From a checkpoint of a small image classifier: 24-pixel images, depths [2, 3, 3].
Rows from block 3 of a small image classifier, named by matrix and row number. Rows with one number belong to one channel. Each number is 128 + 32 x the weight over its row's rms, rounded and kept within 0 to 255. All counts start at 0.
After each channel's rows are labels from the 100 images, of 14976, where the channel reaches its highest value: "responds to" is what is common among them; "lies over" is the class under the peak. Only what is clearly more common there than usual is listed. The data: rendered solids tumbling over patterned floors. In brackets: how many of the 100, against the usual share in percent.
# convs0: first 3x3 conv (model.blocks.3.convs.0.weight, 128x128x3x3, each kernel summed), inputs 0-127
# convs1: second 3x3 conv (model.blocks.3.convs.1.weight, 128x128x3x3, transposed, each kernel summed), outputs 0-127

convs0.80 [130 112 129 148  83 113 116 120 135 153 122 138 140 105 139 107 150  97 128 149 116 140 161 119 185  81  97 121 174  79 113 155 158  87  82  90 115 119 120 128 121  97  78 105  85 127 165 161  48 177 151  76 111 154 163 120 139 131 135 111 166 116 109 162 151  97  47 100 141 156  87  82 107 132 153 117  23  92 146 101 127 115 122  97  87  99 133 135 131 107  73 101  92 110  54 128 111  87 132 117  95 127 116 127  65 119 178 109 124  57 107  97 119 146 168 112  80 159  96  67 101 160 148 110  63 117 140  97]
convs1.80 [109 121  84  90  91  52 151 137 114  67 118 136 129 159 103  93  92 129  52 115 106 141  92 140  61  99  85 164 162 105  46 103 104  98 116 130  88  91 131  51  97 102 126  67 151  91 128 110 107  97  96 128  96 131  57 105 147 107 102 127 141 131 132 143  89 106  93 143  57 102 141 169  99 104  95 177 162 127 138  94 115  84  86  95 118 133 106 131 154 130 140 123 115 116 110 118 113 112 108  61 130  73 127 125 109  69 104 124 132 108  98 123 123  78 136 100 111  74  77 127  85 102  86  97  96  99 142 113]
responds to: sphere (33 vs 9.7); torus (25 vs 9.9)
lies over: sphere (29 vs 0.4)

convs0.70 [109  91 128 146 127  97 160  79 120 107 148 105  93 105  91  93 149 109 144  91  65 166  97 118  72 117 110 133 172 110 142  77 161 144 146 117 108  75 103  90 196  93 128  90 127 116  79 129 122 114 180 101  73 141  99 123 114 106  46  97  65 139  94 132 128 113 122  82 100 117 137 104 108 155 146 151 104 179 102 121  87 127  43 126  79 104 145  86 159 109 112  67 128 123 149 106  55 114  98 122 136  93 185 146 163 126 179 127 161 140 148 141 113 113 110 100  76 143 149 113  92 172 173  96 176 146 115  86]
convs1.70 [108 110  85 129 105 204 116 105 127 141  94 172  86 145  61 155 156  98 142 101 116  96  31 107 119 108 155 111 140 136 160  74 108 108 161 141 176 133 148  85  67 131 123  80 170 101 130  99 142 134 101  82 157 110 158 110 125 115 132 115 136 113 116  76  61 111 129 130 165 143 124 116 150 136 131 111 153 146 132 125 131 128 128 145 102 114  99 124 127 104 106 126 151  90 155  59  96 120 137 136 110 115  41 134  99 138  84 183 126  78 121  83 102 136  74 137 152  56  76 133 148 117 101 152  22 115  77 124]
responds to: jack (52 vs 9.8); largest object: jack (33 vs 4.6)
lies over: jack (39 vs 0.4)

convs0.86 [135  77 142 170 118  94 136  47 111 133 183 122  70 142 135 101 137 139 129  90 138 156 123 114  79 190  96 135 134 114  96  64  66 149 124  95 105 121 105  96 172 107 124  94 118 104 104 122 125  91 200 138 119 187 100  95  79 103  32 147 100 106 141 186 171 106 104 131 125 102 118  73 117 177 108 149  89 168 132 149 174 128 121 141  97 110 167 116 135 121 133  88 101  79 138 109  89 135 155 150 112 139 120  83 132 120 151  83 145 114 145 142 104 105 125 136  99  55 156  94  94 157 203 102 165 150 138 101]
convs1.86 [ 81 135 176  93 109 125 122 100 116  93 123 143 146 127 135 116 129 140 109 104 164 163  75 126 124  46 142  80 179 166 154 153 150  87  82 114 135 157  80  58 106 101 133 154 145 194 190  68 128 137 152 156 126 136 154 121 110 153 132  82 120 136 128 111  79 161 125 128 155 173 160 169 132 132 144 157 171 117 100 104 111  61 149  83 116  90 153 156 134 125 136 187  77  92 145 151 147 155 213 167 118 164  80 103 146 144 178 162 113 117  66 192 118 135 163 129 149 131 111 107 142  98 103  79  98 153 166 154]
responds to: jack (85 vs 9.8); largest object: jack (57 vs 4.6)
lies over: jack (85 vs 0.4)

convs0.61 [108 129  97 104 171 129  65 158 172 109 140 129 107  88 121 114 101 129 165 126 104 131  92 138 101  72  96  80 136 127 210 114  97 128  86 144 121 117 117 119 143 151 133 126  74 188 134 100  72 113 141 128  83 132 180 118 169 103  98 139 104 121 139  71 134 130 107  72 104  99  79 123 126 152 103 101 110 103 122  89  72 102 146 124 166 141 113 113  66 115  78 184 153 133  63 119 135  49 119 143  93 144 117 119  51 111  81 122 150 126 122 121 134 202 128  71 117 101  87  75 180  89 137 137 110 165 172 118]
convs1.61 [ 78 169 101  49 144 142 171 140 142 116 111 159 152 120  65  77  48 145 153 148  98 103 148 110  81  95 102 173 142 122  68  67  97 116 118 117 105 138 107 132  93 127 130 115 110 145 162 128 133  90  70 136  81 138 161  92  94 113  78 109 130 121 105 157 124 104 105 116 110  59 124  99 104 122  76 144 153 144 162 112  79 104 206  86 134 161 131  55 118 120 145 122 115 162 133  81 127 130  95  79 117 137 135 144  90  90 100 119  91 134 107 150 127  57 125 115 127  75 119 112  95  79  56 150 110  90 139 114]
responds to: torus (38 vs 9.9); largest object: torus (25 vs 4.5)
lies over: torus (30 vs 0.4)

convs0.77 [170  70  93 145 170 151  76 145 107 129 165 127 138 111 135 118 152 101  78  93 148 129 164 135  84 152  93 152 117 134 103  38  44 135 148 151 129  89 113 144 112 118 111 118 121 142 160  68 150  83 179 150 133 123 114 136 102 119   2 142  98 125 113 118 138  88  92 147 111  96 146 115 132 120 115 102 173 172  71 136 107 136 118 144  77 104 103 166  93 146 125 143 180 118 138 101 149 140 130 131 108 112 117  85 156 135 128 135  37 133 128 123 107 152  39  95 149  95 146 122  74 132 169 102 177 147 117 131]
convs1.77 [ 80 151  84 107  83  84 105  67 124 109 132 128  82 102 202 164 147 107 112 165 141 136 108 125 110 119 116  72 141 127 176 159 115 157 138 106 136  72 142  74 107 109 110 148 130 165 116 117 128 207 132  68 131 119 178 118 169 171 122 159 127 140 110 111 129 187 145 145 163 181 164 164 160  98 174  98 141  38 104 103 168 101  91 146 143  94 151 165  81  49  97 139 108 107  85 121 168  74 173 144 118 130 119 113 104 116  90  94 160 115 118 142 151 121 115 165 143 116 112 114 145 152 128 107 105 197 136 170]
responds to: jack (39 vs 9.8); largest object: jack (32 vs 4.6)
lies over: jack (37 vs 0.4)

convs0.100 [ 97 106 110 130  60 126  88 121 157 151 188 137  99  79 144 111 161  83 163 131 125 161 127  89 141 100  95 104 127 108 139 169 106 129 144 133  99  84 151 102 142  87  73 113  79  97 126 149  78  97 157 130 134 169 120 106 148 120 130 132 160  90 136 150 131 113 132  83 100  89  55 119 118 107 144  77 130 151 101 184 142  89 131 126 121  89 149 133 170 109  42 131 107 143  86 149 107 102 123 105  85  71 130  97  81  99 120 124 184 163 188  89 186 151  66  72 120 172  79  89 101 175 169 107 122 116 118  79]
convs1.100 [151  81 114 129 111 108  98  91 154  93  73 133 101 109 109  46  74 121 101 135 123  99  83  95  99 163  85 117 169  95  30  97 141 117 123 135 112  97 132  89  42 100 130 100 129 167 120 142 142 160 108 110 124 123 133 152 125 126 140 107 135 118 107 144 124 139 105 118 116 135 131 128 108 122  50 151 102  76  84 123 130 104 133 127  77 115 116  13 105  70 115  64 111 105 126 110  98  87  95  52  96 108 117 157 131 135 109 121 130  85  97 119 101 108 127  86 108  69 128 121  89  95 121 108  69 131 153 138]
responds to: torus (57 vs 9.9); largest object: torus (40 vs 4.5); cube frame (35 vs 9.8)
lies over: torus (35 vs 0.4)

convs0.110 [ 65 152 144 123 170 124 144 113 132 126 120 177 141  82 138  77  96 117 145 111  91  99  80  75 105 114 113  96 131  96 159 140 112 107 143 145 145  47 143 106 198  97 124  82 152  84 104 132 124 104 144  98 121  97 180 110 107  97 119  94 116 160  65 117 116 121 107 117  99 120 161  98 133 211 140 160  92 131 214 143 182 119 110 113 160 130  67  54 141 195 170  80 116 153 133 116 137 180 115 169 113  88 175  96  99  76 132  94 158  95 133 104 120 162 126 108 132 139  98  84 133  95 162 114 134 151 162 147]
convs1.110 [137  96 134 135 154  57 127 131 163 172 103 145 150 142 118  39  42 151 132 140 154 105  68 139 111 136 110 148 196 127  72  67 107 118  95 149 131  96 123 130  45 132 127  70 143 148 146 101  87 147  79  97 140  69 162 116 104  77  89 108 182  55 100 131  87 122 109 110 110 113 148 116 144 104 116 147 144 112 137 116 149  85 126 118  99  92 125 151 141 139 165 128 128  88 143 105 162 121 150  68 136 188  70  98 123 122  98 124 108  91  71 121 108 124 112 141 125  83 119 131 126  92  60 151  84 111 127 153]
responds to: torus (41 vs 9.9); chain link (28 vs 9.6); largest object: torus (26 vs 4.5)
lies over: torus (28 vs 0.4)